A small contrastive audio-text model, trained from scratch: encoder norm layernorm.
Rows from block 9 of the audio encoder of a small contrastive audio-text model, named by matrix and row number. Rows with one number within an expert belong to one neuron, the router's apart. Each number is 500 + 50 x the weight over its row's rms, rounded and kept within 0 to 999. All counts start at 0. Numbers have three digits each. After the name is the row's rms in percent of the matrix's.
Before each expert's rows are labels from the 100 clips, of 14848, where the router gives the expert most weight on average: "strongest on" is what is common among them. Only what is clearly more common there than usual is listed. The data: chords played on synthesised instruments.
# router: router (encoder.blocks.9.mlp.router.weight, 8x192, trained with AdamW), inputs 0-191
# up: expert up (encoder.blocks.9.mlp.up, 8x192x192), inputs 0-191
# down: expert down (encoder.blocks.9.mlp.down, 8x192x192, transposed), outputs 0-191

# expert 5
strongest on: the note G#; string section-like; white noise
router.5 092:485433478468559549590498480495500463478578546427465514566455537493482484533519511438454547477525562552433479560465567529509490494500438542516593520478499432496530598449511403423388413516454528479439591587517503491473466468498495573478456460541537510523482529572554488464498534436420559522530493531519498530463463460605448553512557409600472547500587537489461552489404421560517503556551438451453452570490389397587480531537427530482409470443546516478594487475575537518515491509453506553501593538412517442480420520588580573576502504593502534541594525539489461454426494492502472510
up.12 120:556528498459609531492549465462586556550549540515550457498543472476521445556455436461601600476418506502482532531483543515464446596449501533521458553460470502474451575421504484446480535496557481571456549455519549454459563476531579591531377489546523529518502541477529641481451439512514575547498444565512483441525465463474535488491383436501467454607481455526474487490457528558506598464602468485427526508513472581443506351464540439467505492465496502526601506529450510396562460511500504482528384519430513561480497562535481550552552446422535497493388485548517481469429423471533456461
down.12 123:526416477475414576532504425391537434608418579484485491458466561478508467491530491515480478552507524566524427429510414468484527510534497497469566494455539544546567482445547532524530460465453540505631467466563402580490559547526512534523515470655482497453558438522542474545567588512407502564486504507498490473497538539495418452508482545506513445472515467469459471502491561448469400503528619363421617479539498517499372520537585520452537433498536425512528418548473540450470497495498461547554597482491479492420564462446564478487445459459545542526457441538564457540517489480579523510
up.13 112:501527524517665469483502488488548510565498441435540501473431584597577481551513435486444520533533461393378456525486448445534491427474488529462447590497517454570406475543573565542509492499579469485464548488437562548474474555444450572500526533544586475578472528466477406488398496427574447436531496570454553574374497545495495532509520443482520576459512520518512619461510521566457457516391497549520381504543464474465485560427513420529524482453462512534543476459460527500582527537533503570387519409509567514480511517436485477503529470537457535474550522480421459566481529512537471546
down.13 111:481503437503517533551595516506522479371524507484556490468472473476556485534491515629467622390543567539551499439560481595517557506486641563437506403499624541523535449396520589531484463424513517555464562472517456514485516524408542575461470561568560561471513548507524569518496513536541465400489561513471528416455400520443495494520464538479465520377482477530481525505437408491544512561476529542472536455464496522593545521495435524491521438567600514470515417486468441481452557474420432567530444493450487436434439509487546456522490444504450455530521487521452417557502492512503498580
up.14 112:511434591529515458554459511507501477572489465527408505520437495484563491551590538536446427481478393456491455570567449523357474487415451526489549476477436603550527462533547425490475504446544501516411473427491485441570592553541527496542440573536584571524472538502477492475476486391470501534494489500500490465484602548513467499428544533560476524460469575396572511452513443458540445484468562467561498565559482486398487494478518490435452430402514444469497526550586482475556474450503444522519502541559509602475512481605480624520523494526598588402556472464520471582495451561502484543
down.14 110:463487512436543490546496464484504466568473449475545469465443476579464571444456568532532481543404512490396452522541497508464473537641569478468432508526458453437446405520520517496487513509434533503503525511472550540451547512555510548664550507341520514510495509496498424529525476430521460522531520552568489549546506464558499484412472492464516538329471574573548508464434546492470508470569485578582399491403470515535397535521470565507542495576467543513507503428478533504442415552555476534560551472410456581490511597464553500525518594508455498488542516515526503440481462416507572568
up.15 116:482552438495567501564428474390493454571508479491541584516488504553574516531510498490518524499555477457542527471441573543569499477408553458450404552491466518512511460392463416414496489485554507529517551521413573450511566524537421416559391495561407444531503518550582524508468427456511443447518514556459459497533564488440484458447482425533445473530487577457541566557503488515487604509465420493564547462479499636484470423468494483472540417461511647563501445522499558441428486419543529487503480517511439525362463534587436470520597500603514510497482562471541479525461529470496501526
down.15 104:449535517502548489492495474545484445553496626613490519469417519514464508465516493444530511437482439409460476515444412526387531490491548416503521502543535507514521394474445487538440523424490561463513468520532535473568631510507531449513532532569470496519587523495502538519528386543498487490481483508389433442515494504526457441434486421565511540482523600460403592499524466413499538504595519437463515408477644524537481542571512496524492463537511583451586477459485436440502498619528470569513548449553603523485421535516616578552513448452481512469516450478518461523441430422519515504
up.16 113:598455498572563533491474518622464612494541426477419577389451574479508503497509510501423483481490476557470502574503427512445472614609455402495526558533544474557492455440581482575476500416491496476473464518445509476445511560502522504452419452458536464551527469493488529579503454516511495483410508489515542631531508524476515583571501503475521550481505544500489545537456358599514485497516474538510486413475453415449543423511500432498453521516400601389560494449523496528606532403485528540454537457571471519561455495467504564457427497501546426558497441486488526427575535488513481517
down.16 106:514450517420525547510507448449537512454401619520450446582566515531387462550571558543510420526563522507497632418569412455556529474510448471604465459449485422524545540437505464481505406493475507529627532546478458478455570461530456487467559512522414514324520431498562534540497528529553514561516529557459482500467412506490556496495456553506439530449575468544556501472520528526472479485516540467461492426498442375524492457428430567547486542414470513439528450460572506576519587528509566546584522512446489507486548561430483523485494498544532533512486446544436477486464439478567556507
up.17 090:464518414535436490577466481480519476499538484512532528521473590512570583499433523541515581585464478569500480531446472452436495442572521453490570585536498511595487495493489488579513522471410535514615446464554517537454543645532584487501540443518455466523490547491399478516406480419505518493503512499576431553464487448465596439507607515505444517456466474487512426502378509451603517492468563393500487436463464397425559488463474516550570576430613528487500560428501449453526536477429464483601499466491513435489511500544447444554574454556437536488487494478532488418457461545479504576
down.17 097:525452505570450530444505533497520497552426553578375564525574479582474520617563497604586553560534508433432482496537466472486477596511510486491599537485463548533531411503529537442509563419457593464500506481522458482449586455547518551556450536530474464519512472484452461470491527541499426475506396563427502555512569498479555518442545455517540455460478516604479510493469534391567577472534489504494517440590431465486449546476507495614565525406533516523409507503455517419497563519470498544513512504522488439430522541460332448465506479555525503407408446435490457485487472505430439555
up.18 094:526488520516519440534420556483484454554551476490522475439435491539508568523565503560512495459404531523504499571437401515548517488505516433530452509444447510552508476486387438484421425539559502505564431485573578499496510504522564510508531482449535510569464514412516536466476414475462495590527517487446506550490538460624498514396606459538581504470433494481456431476450488560401546548491483494455508457486556495503570578542534519526476410416530580457556542464532507481517429546549535530374505468638568467460532468523451523377538506615508550492452513526525413578531559414411559528
down.18 093:463486491487492536553623506497485500526562541492597457546445435464552557524502499473402421580479499464427507422551566443583485628591496466447495432515501436485468450540557556465612426509551558417609419452489502562456416451456519476522435526573430559488460485405539449522534435518476592496484488514479529580522457463476534520499503486486561443500539440416476531559544457444515566513484514569552560498476465480451581504472521434441485482514522604480493499446501454532474521546525469488461453528397495417443547506424480579528495498381520428572451526476483490499404440545527515599
up.19 103:519572433558523527513543557576543505424511488547548540527413554454436405526518552517590543500432479528591443543543432458464545465375481555602500483449501424506411545443430530556509428480518623566473510543545536577480492562512576561543497526463472572392482524457431522545571513475534485501515551530468469529591534449459517531500497504529477471445404455533492474516566472545461423463490493423570448458543534395496462393505486407531485448500462490448449550608494383511538430497548499460504599463477548496518439479483489583493445523537581564481560478527545551521498456476448444537
down.19 110:380505440542549546440471468509531447465524532432526429577381544540480459486522504439540560459430524409511496422558472439412525506540447541481538399504563515431450563510494466486527424428525517594544454536503575463492456564435561561500495510504485513414559429495426474515422409550515513552563492460422504570515482566467582471512515533441472553486485432524543515507496648546476598538520516514525564485468476441588412502446557507505503500535567585484500501432547518554498613414547459532529487454512513414474505520455514439579544470524521445498509528545488533504381448590470533579

# expert 4
strongest on: horn-like; block
router.4 091:561494538468505375541418577510446600509488537504502504497519475496517471454476489434536468559529590540466555459533558553503464433432409472547532503441516476464501491491503592450492587414473476525443466490505456445424501522471505524533549504535473542489418456509428496448571544476563493490432454556410511518475529545574470500513451499481490484520513594433623454529465518465487406534504525567494431529485531487520489482474490352436498450520387504540394466485519507512448372438576495536420508426548553478471473482558495577385472528436446484645543561510475504457513461572622501553
up.12 124:472509438544588452537554492485459441502403462524483483444526483454612465579484510433531504542558526548509560496465562405510514426464502539470486432576508517498454450454497501516520472431582412475442464513561546471432686449523572511451403604543518530411435445534468480520483573470469462464445511523378491514533490487536450557530516511532564454434455541549508421482560635551462508470542490444596479549575554470549529532477546360511505485537499448525506496481490526528547586549474455480545564503481458544470538487461566499457507476549478507421471443410598548562482496486456425535
down.12 118:510497476430594481586580505386577440518517464536513516413534486544532456533493605532535513525557461542474479515524479509539491527600473552503515513580507495513586562446553564463495542482532525464580452520481500510519499516464647519555454497483473377461475467468547491462437514530564392457515489593500508456441453513525492410432489428401388523513411513482453516467487518501498552570438409467463525439439529495554391492564454506498412469551509471487526443547509525417480488603461498539542600406554550513479416542480585536410464540434568513547426433504480504510526565542476446502
up.13 092:506476457470499529492437484468460423526432455517540554513497402543543499437498446526483418488536469454522542462570537539536514476584518477460589509545561533531532413488473463627476484605464480502500504530442483498514485492426473501597557518473375485500528519496610542465550526527390545446481577579564534574505406500522548516565476595481567469458552500437482504514439475541520501395557414431423510521479558481517513499520464429521531554442550535358598510606526521596571494494448491481501398433397534479455473498452485508507561528479466544457401443502576481526413445477492494538
down.13 089:486438480470430533536500480531617435500481511467416546426383495449540485530452494470426401462537487517502592539459467536477522486497522426421505421525441507588349461550479543506498536388547497484501516511552499482484522509432526420539477487540458473463606546561443443456504389502485455562540484436612458447483522549550492477579446555521429471410428528451556533502536539493458349462570512513545561603565563458499518521511482479535531475419493530567501595485514529521449534523489494460529516491508565557430485608546533512554441517485482550568482507459521577431493447489573537566
up.14 111:496484461457516623525583462537448470487471581488525522417490512570487471448463470509469439529456526490533452515586580564518483452532439437531504518497440538448511516528406472603440549432524510427470508485497557519554562465496512520489537447510508535388368488551493484594524464507597448462498496568475486462659456590499540497512435449570566443474447454437511521479441528470595586461572478495534445519501558384437460554501400547402517544486504589531495565600541495510457401453613505510466498512498435456542447498529511539499456517456486434533538525473504464541510468559521447403
down.14 114:546507410467533491469540545457488494473510535530432523479510569482409516586543556517494549431563588543507539493594413476500550499403463504460503561460538480546413571551539380477451456441456515464487491442531550540424560458515495517571436460501382567505444469402569433459476547485458500574437452502423484491449506625503569612561481569481549562529471509446448627517449558451447512494511499496469506473481456571552486490538533535547533570476515473494624568575552549470564446461486514485455494508515452459453491525509512488441503527530489487491490443459528551418456498450379643506
up.15 121:477529470538488499559477589501516465500469551561508500498555427525549444465438525401560426461471475456597473544494544482495528491453543471603415543532433455524525577509489526536448566519421512501424422586500438440533543390532518574509578626566552519446568521519457482480481504479545427534452447435474558467516608585566470481491432530417540484525439553514542477459581468519515398525539518480495545524481521458486545514399529414464498452592536552441440607505544508552453484480454450496534416545488546486422438502550463499481494530421467456501483592435503504567486467530628421434
down.15 118:502503450467508508543478482503494502624509538436519437447477499526488374507469451416463483467531556482532520397478554510449463562585563447559605570509542477400511567436507448601529561439477601561530472491515495455523505511452585407448522476619440447493550541521492451570450483446364486530469513533457560547486538575441473569514484562396429596490497496458528545489463545433531511461473504443343505540468556501545474466585463452458488490490465518540612529460501505503520483528497514553468530527516481410518537503485551536549493412476468517521473463492525499494466512593599623520
up.16 061:420448493448527593476420422556505537504450442463455457407480607453498501504474494478451577490446418576513438517548486546504448550470525551521511491445568527522555467501492491557503506457411524533492461563517454513488525484488586395554483545493459474475398571447495550425504464507514556531494438504526514416515496506457569503596566576480423516473499529493518442458472555490532490444635446405495536467519481532535489580601562520612533548432441372447546563482512567478573544492543508494610374453427517557480510457540518567603559456512537397553498483533486467547499541497508473535
down.16 047:481586485557487503460450511510505432407520625484542479512438503499475506476480527409487468514502399492503533530480525539502519574479537446421471497483490519499493460505485526591487511509444460460523492500595400517485499509479512436483529419509566478533470510414516603552543434498509459470477541478527548403531548458422521587532450386465616548526440505487564471419564433518491427443538494522615560494569481536514506539504497595430584503324614528490471530503468550477553510627450505546526522430547536552530602463464439545515555523410465462462506470384510537490489466450525502429
up.17 119:470502486434572531464519527515524505497494462527602576548514420598444540470464525443469497444589488371502480402486570477467508436525472435426472533460523523475502581534562552608487557438514492522429556444439538578513515549436576515501494528526561488522462578491607472480454407516502538459555537457520475476492340519483557606552486460472508434444511528421483499529629562484585560540545418546549478501466563536526500483540522501490429460504450450573446421483476549555477462510539489537437478465507536464446465525413457470550559584426487422464416535481512460478399546438527468501
down.17 120:549530555444524443554489521445547467603506489515523414557491485541561503496507573478537539451361582590419463446437504569477502431532535392536461451524475518522453578487457483576548487591424573551467455425437572496515526520493539511502410518499516484500468555543521490502532476523526563502531522402530561576563493393481551496486455520430427519614462477426524489523560519417476521411469440573476453554527546518611484463517475399571421543483561576515531512467475543445551587511412428503437435483471447436486527480512502446504465472497490511560528467460573493427507540439589455575
up.18 095:445434574510683549594431486560523497511400548542535487511435489465493490536526445553506357592471513539557529537474473525548588589481482553523411537537487433531469551435461496525437491525519485520468527440509527499520549397436437536505454448561473425475413481443530430450503435441500533537448437488485555514517534482445552526417445492443544489480582471473518501534479547451428489589491466377458570451475462416494563544535485515505535403509563541429568446549505489555540486443568523532570508569489556499505547432504439415521549501517530524489519635453492431500521518501481440462
down.18 097:569494551474631511440478454461411492408450402459493497528524572534544491508426484510441469413549611501608535451506488424524538514510478473456554413582459482456538532530528415548585470480482563457547477420494510484518521436500410508499510504493441421426447509451500511551526490445510611432528542518476555500451484445521490487550514424496508473473506460550520571520559439521425542466526425547514501535537458501545584461584462421438542539509553523447478466536545412501521534462465432547508458530461558551494396573468505476550385519480532544500547645550428618492478544598538529512
up.19 112:614474480464435473476515549555463450470443459475572505519570411494527449459555437444556566456499462475492399451613476519479511517518495463467486501437555426492536488473457449447452610474558511487486505473463559447483594476495508418500557583480489516548459535552501545508545482454452470436470477465480463528556506490516612569412468492445534539533521511569547534591475385428466486458471499617492452445507401450532532523409473418606420479521456527537500538506496506488551478531477509591538544485557634580570567587570479546509516524489516557459563520506472463460512497545651426475
down.19 109:526513533448567479546478543423502486580497429468493529479476534493603517512585534549530564454396543572530472445507544514437458531513478501453468508393530533521545436419649500459576471470423426514406451501506472481553422534457488525429543486525550558555434440551520424533440531515418477500613484425579482550536494583492577509466536490541442548515436548519447559515544537494592416378548568503517501577483549488520450470431514425466524514564487452511456534487557562470429432529451517505428422512521361530506464530506535546385509439576539477511455523535454563450474505502522500507

# expert 3
strongest on: vibraphone-like; the note D; root: D
router.3 103:524457558574435498545495594520468484501514530443429605607497527463524463571469501509531407462577483611524508494362530515495539446491453508539521591553425532501501475431521534514444427516461535467526480438559567460536577532504473539473493526557550485465447455582614500407508498443454507487473551492534431459531495526464444446536558588531514385485554501493536437458524500471569465496507596455512499476487599505501476534496540525514494494428504499528589467487448493413447467514514516595325438569497511570531530437387478506455450447487475409461395514469511515450535548574435506545
up.3 105:482557462540590424562503449336497520515426454508549443493535433524522479583513575502462563453587558549510413565428407519493548559545559446553466535429433472537537557505457484497453524518606486471479515578533617482568567565571436453528537479592500507549480534479492498544483470513452461460519578552511511478503518402437531412449437489526522421482574501536507474441450497492486485513489494468497481558538556561487485532540533541489429466472587344555515541531438504473537477468455454366426562543507532488373501459596486422528509530464537519472563450518492499440500481533448504522
down.3 107:476481533404499446612492509385451456506528468571519516548589529524456402443555621385549493595519499424461403520545550400469502518615567483450374464549565561548528443470556515499541458583473408455532462476497544539570449481582437514530512546570536530366409503501493483592575526397509499512538487524449531458593467509474521498454537485495436483559608458535469474533564507494512528472481493520527498500501404477469472448490489525511509506599472470472456535495541549401455415499545464556466483483471477490543506442568553421482480490501436517446483539469480522513537489444554463475
up.4 105:457491468486504443537443458533558410556576477367515455542463453484469515555461537473595430533478529506619576509466562549467459559486455438440588507425561528445494487544569510397468457472539549483400426543530598522640598483424496512536520546552563557533438481578475464506488508526416468518552513414531512476488489524537534508538451452545532528494533586433488475419550446588573497521475479415516531599442455560552425550499393531442455544496480476524540430472470456522457513491551482465498507525547490426557500485568543383444509475479501510444480552486487477449483454561602485515
down.4 107:366456519484565514470491469483576540533528505524494525521497446534499579532434524596458509491572408587467558525506519442545505545465475427484453517500557463512543508504395474481570454513551393454461523409488466515534499480457532554483491532452465552465505526522490446499424446481456562481516483513520519477676475462501427536554477483556497441513520363525480577470491443448577535565419529468578462438512516504528490472461423511469442434466550537413446562525587520539487431518518468605497541652469523539549494486500469542480540502403542612535590395506536494524577499450489440422
up.5 115:395469516464420544494513534463580438608569583537562458499485481431507444519517565526434392485477563410521471510513559552508473471467510564447471490399556463497523514452559569566528479536553501514496443451479500510552559526470424475434428496516528514510474559519431462531517542457547514510494548575562445499404430573606513541552467542510463498543379448476418471476485479440480472442410429542502456545438447460438431516454507602435566583531549503435511461424456597506523502475587588528510570518508535497429581509473557584481525497498485573434455490524439462538482618440538530480
down.5 111:515531486503494446555587536466531512391490489488531553515547549538502635447577434494546526444553540472458486513525470593547500546583527531562449475507503483440500522519503451428513536535540547494424644524399537472477514471483534491454517460454544493448428519624558580378510543496539542484552468482473467440482448496499531490579485535465500521537476463468500505480599424525479552506493579528404512488415484429527493417407504587489493425420459542545473518473520461533567516450549411581476534508517617486439449470505507506538548414425444500553470466479494478448479416322455529518
up.6 119:593501496477539401405493565492508518536503534490472449519537463500494421441494515582490486554552503494585536466500460443480486468502518422527507560536607498542569505443556497454534382537488412591451541525461521405512544477519458422461507504503551495529446485529427550506504582466596466545428560517472619595474434430434511394532491523529445459473508428539534518459495547395484415453455544546506485460435394500508502508567580559473462525558460547494569429552557469544553515565529486408485503471611420542465599529439561450452553497488445450519533561554502554538413544507457462520
down.6 115:531499534504542516446487478458549477521475440452523539567482461552519476474433464465511491599495495559554421442533497452574533501437512514465516513467555482515464451411538446348407548483603495486501496610517521447497538528509537483447475499558508518464475515519512562492468495464423549428468540538600588573485528514530605501410417423553501562411449622576457609582543506495511497557543479451455483473509455544398537455489446406518504588457507502464548453473401487500512519529524523500490558468509605491444552442571492465475446509612454471494479507527353526484583445467587505505
up.7 093:524493518512542473431536533531490518558575595548600444587440459458484597471480504480491451412412503507517475488483463523584472518464511461499352600552506482564506486393501403496505458506571474491532474464535513559485478410457480542469572491508508461537500514417506489561554459497463542581438514525589442467515462589561569478551515526453418457513437572446454504521473492456515461472562569491567475524443642505423485470523413477406524565486538541397514495489504407544465492576494438477572612452600540538475494441460530499481538581522523480489467505477538416482517498409573524572
down.7 105:448561480525593480536457485534514513471527497438495470449596548488519507477479536409469472459561458515553521458562471477555445497603539526526557425528547451401473538535409489478442484524363437466453551552460552553530447503583494511604516477507538529557519535574462522494555574480492546564616519553505483454439479480509452510496429487520483518416490482471506516561475440527451511502405476559450379621437495506570517481423510573451508378516427470541553475404427521511525534452456497436419533568461560503551554623543461460469529500464546591578462451512462509536493490617493542493
up.8 120:528560574496465520555469532576524510575494477538496542492539488509507356520460519561427579560440407487500486459428422502437404551522477546516491460461521478502459458461463517490574594581478548489601514483513480528463513526530468499528475477522457504434608461582521515404550564467526491478511529542492504563422457494413583453475474414408484471504514570454416559462552449525464527476507524461474542608557505458587499545427556468470453549524412484588496545534470529463565494533443521449507552485499465511480592547522651539429500443528461489399531494470349512409575489548486528486
down.8 131:505552499476505405562517462432465444483518529531440497539561452479455493439498522515419563513453481518509515573577457463494516477412481558494504471660467479539420424478514380517534497436389558501530459534495457560405540491536525537531453550589447469499573441546427583466485488530467526581501519576504553460529460509528443485538456521506520544521554456491542575439440553470460573393544414451466498583491437531519482496463486538479561504523473413560523519550478513526624455576453477480477546515500458465464436460508584481483434408447470536556426493524532677517504496494475469625
up.9 035:458460579548573547425501511505461490546482483570414463500506551560529457453457366484484562526530600471469562584526513480493457534531484423499496469439447525491531517437459611543485459491544495495482550399454558631433535571525475557444461520538425502488527492506483485426564542501509519475412506467405461523536507454536420492500394585491487508469501536408465503498484516564530545476519571630513488466400424470526399460448524567494507588439434476486502501569535477458482573551496518566483497452536486545440465504415480548548507519560419529577516537612514582490514537474578384438
down.9 035:497496479562563577516635530517576431516496539529430442539504499384498504550545540590523483536518517451444533526461468470521547537414451422472457487512489448474445479521511492446511518504523443447448495565553427476573432512465417437521506494466470447454507478565477575467557434541544577493448579512578496500446542552461509565462518508549497508522478499426643573546503524511547521469532433478435360475509599527628543552503506488469462568562435456525465482464528460589458412522414520554529543453446487548505469462475553523542517474532492532551500485454460376556481594411388576483
up.10 118:565476512593548520619511428510535490414533481366425456599509405471513564496553571538538468498465504477477451514532419431457600468492498577566458467526415495503456476473501505462509511539527375537490421524556489454642554499536510550519526569567578474464532513521427448455468514475474526483424565541463480472511554530542464549566489571561544505497538484461452463458418450514405471567523506474455435459464511449434488526452586513446467502442490349527551562489532589512415417527516587446458486490526436485513549494544496494512528531479520553473494530508578588507574483536507421420
down.10 114:518505535478462513499505504526489553471471449533479571575524534524593415451536564537501499470562508525525607496462481349474387510414491461523441432521493541503421509373558558588557414493456528445540529472466471592490511461508583501564465503550483421358537512460569462472412449556474454524498494482501385550520465428564497499463548531465455470498484493577527456505580530497525478413515482422511526553496486505515503430483510477501560497551388471531521554541422515459608557487512559489499516580496558426464572485537481540529502518446587564389558406503589445534505488555443483537

# expert 1
strongest on: rumble; plucked string-like
router.1 108:495439557453542512549426445401552459557533482518511472585513600513425532554510528475507595580479412486541536448474518467425497543474673485493494474497451539470518440535497467442519610484568532561470456474463389518555487475584427586472557533465485557527638519537487465528436398523506460534488485491403417510453509446467480515520501469448500548501550578568508508472474592454474548513532547524483570507596500452429544491433565585554480453486493463496476373544487528523407497479570551536447469481462488475441497578520466531572546481557437530574567533528566505524431449459492533467
up.12 103:504500494576544592495488474447559493465532575520567488473490510563499485537470450451477478523529549487493561535522568425553530474552472474467449507570509434461487428572551490574523494475602407601489573578516451429428433471551556509455443463570533439407558539489421447499434543546541475522552518494500474574579494463470518550463520536468493499454450476479487589493422547489488498416455480548499506581494468533491513549410498545514472489456578437637424533517563524358523502480543596562519482539521470427545412416546486497465530447406593544493385571425465488498525476430419457474
down.12 103:613466460480442513566537450532591492577565513454478567392472497433437498486444569466531461500467478528591466508536562548447449470555541476436439441480491479490544523598527496517508408514449451472468456497534475562474468401474552545569452510481498455606511602502573500535386426445577550498594512502508452448475553547489394494468499464551494540526507532420518542546484518532463568489497459538439481534429613472497484463445485473468545438480483630625514405455417509565524447533577481541474455594567453535452499528492498478449506546507456466508559445513470501525468543452409605507
up.13 097:505540476505510512453549496503413538463450470559577549458626455480506505463510534540541459506512532472507504499498477438455366534475496488490440565524516465462498546467505644429430468417526478433580550459537519551562456532489433489458525533481573560485502481541470516509543545556481520496463481492531533361436495493419437513586508497559486512519543426512505506497452684557522503483504483553491530575437570503493572533527503487450574467412494526460450491556614542457570513506485491560409471552479482411636448432553607520467409483431485497531548477534475593547465423546480460430
down.13 091:594470496469489421504479529518489561549648526409498460463573514537615496590574465479531494466474491482504452587577439504457466532484440419495484516536471483461465490488483407546552515525489462509534523521542557488531501492620556550493479489493467495531486599445434356522468501475553474487454486557517500507556541493533538511530468445474529519394515482403457458569511380571429394419512581367474438455562521475469492543451561445466463527434470532480478497508535495478476552531466448574426515614550548510544421513504490520542475427530483362515507549476510428426491483558563521553
up.14 115:490424518494503446495542542526444521489455454558466572490499438434441528524500537490518522605469549466437565443528520452491424429546499545446481523582450504490418548503493437510499493402507525566574477580486513510482584534510479523545504529551589424549520406521523389572524440523533522419568543495449544594560445525578483462434622453511536486507449488587454452534567420423442462455499489527513490442524547585422463482433414388564519477468474417443517548476428536529496443465578454508521503553520525545578500521510441482548454452530552493554468482522525488634595523401540514578
down.14 112:435483402521514517447424584417515559385494431450467390535509548447551453509405412467499476484486499426513511410580590471626578489572580426556451524505580475512447487481516488498476552428516376438472461511524419543462499554457458437480530487455529479510597441480464392532498430472527530499580512465454544559491475510584543542527478497460568486476656581531468483460512496388496502533518457502558503526558537510538436496476504530545554546549538508449491570408442539546559564523561492486471511541467511554555454476502402523502452478530448544544505545518413506546470537489465516545
up.15 108:511416547505420523569543505511576555522536442468520430496560529507554535503510458552454525516373480351477460466455434477574610558467568521555519573500516508432460605538491509509482499642502472506491497527527509421501478437437493505502429511570470554500513572492539476431478426398375590518558465442526559561462428517560435557543479520553518482526442463446550486480535550562560472496517493537524520567531516572515432443475501462420523509423425526463440493520463500513555438560485602592443400489525506489515512533541481545526473570429497487502550492574492443511536477462496544353
down.15 111:563503573491536540470569431462505487525573522434565587439464573429468483492381501423496501545512496542552532517460428427424528446534448503445548558493450479483484474503531487436501466519477485523575592503501494599473488490553563594469444406524508460469561513450529556545562445550428547465533385528548516572497480484505497550525523536424405468435517369506514492531466526481515580479548438480503518487540476525512406486573517421507522445602463386491609392500557491436584484613540498577520489453500491499383459455518544478574596445438551478476483544483506491493540515482413501506
up.16 102:460542545421524430388538562390576540557499432528474413494455462524467514440551480461485503528410528526473490481467570432560511518527504490504484480472459415493458557506539582458499402498534535539480491532458506525525433563473524587532521524505464452443511535502508549542503446454625504505549531410635474567512482437440529578463577491363456510449441507568551531575426509587499573531550471380424496487518405523505562444554447496467552474572502518519497534439424508516480453479536478532455480468477468513499523552521596450538583486511435596502514468601457397490505594468448540491
down.16 110:489512501480495549521523422431500514448462463541464459517476467539436481533484469584518446394446512530473508452560456527520542473506579420526436477529479546541523440457488523488443397549514556487501486603461471481506451487473419527384511500546493461576515446602533510501473494471548553515576609500518535458598566566502523610486453484467442455481467459469544495408525450491650566471545495481473544498499426483563531511542543420531519443529495524452456463438485478504464521393600477530496524434507505603470494501442496481492362387555568576548522449518415522527480515600574603593
up.17 110:548492437518448532571425457472569543432453485497407433526583537521484557454421482460440571541544435537561545513561492524507519536485507515579590437468469577427501500496435558465517557491452519579523566548502514507494510538538494518501510471416505536499664473498456529425584550537476480510404503456548496502470482491440553554519508581548371500542490428460422451491487467474462457578538497530508320471484490538468466387463571545426579607478510503545501604527499510533493535500412518459539471438475465421500501505546518529548538460516506475494557497589502505491435426453365528500
down.17 110:583478467426512489494492495419486501491430550441466470498421475532484488546590508446517556526547454473517514524478509527569463496485453548582479552587475476548600552496558498456414553514480580496386562538380521530538484444382478558546533484478578475467445499476485512497534387536466588478482485507466507472525532469438599473559435497493539529561487448495528433567524450555552507413478496521487489484422496526436609497483465529538445525531405488631589577557545461426420454500507444523519592522509458480400401515457596542580438431489402546515465494534518555534452459536479575505
up.18 046:503450441547517427491481538560451447451411510416456477535459554500499516503505491535553487517578555429472537464545515525433500503549509489527547534500588417583470558433510462477524492508516480477533516507488487514517473570477510504550449475535538510429423465530500557540495511473471558459497641478424516533542556414551521506416485521404565504575452504449444580437492461481451408550495403551479541581578554527536478422459561411587562562549499536599513525476562475497471453526559574381494408480566557404462520513446514561547555513488461464417493450459547369438569632493518489472
down.18 044:602487503512534542520459644567491518473544546547460478560429641423495470548508496539428513412473502484550478440499572481383538586532528446499551528554475435483532492431517510489562572551495435486466427528484501511426456424533446474523485584476621425443485512579510452398509457536544504507488470563518495524367515455486432421586558519546506508431430560460448467486479487463463506462451464460489456461551506462511562542503488458586496480524527522462442417560486531409529486445540448464455573536531509536564464590457544521436503473495482466565549624505570471528485388507554469548
up.19 119:472444501581478375549478507489479464584532430479488539511473553513479548586420426533447552476564465502538509576475516579444418535478601474473530547470530454475560358515539482492483546526516432501468440467521499460582589484559418467563523476448449550440490500541530490554551362530526543545539521480596549464481483545540431396506471480482560457522513543518501447472460521503474535484490531478537559485495567540364518501461475482469458371532475365482511502572504529503495542512541480473378426544468523519558525526518562558490536526473476493458593521550553447589489601572429412472
down.19 122:449496485543533416525312491501544487533514450441522520506491534538525499447506487491415355404513427500555541513464480540480488482519362586480483409470578493547487535536481536407570487482507499510524481469507465574534506533460450456505494572493460489503506560602523488500434487430448488480454512562499470549490511558477414540516494471430557462598505485556505489370524589497489481511464566489506508581471477573370563523557475590519473546494451453474550444533472587621527541522549471464460503465519497520515544389470459464547446477469384570505548560492544465544563593543466538548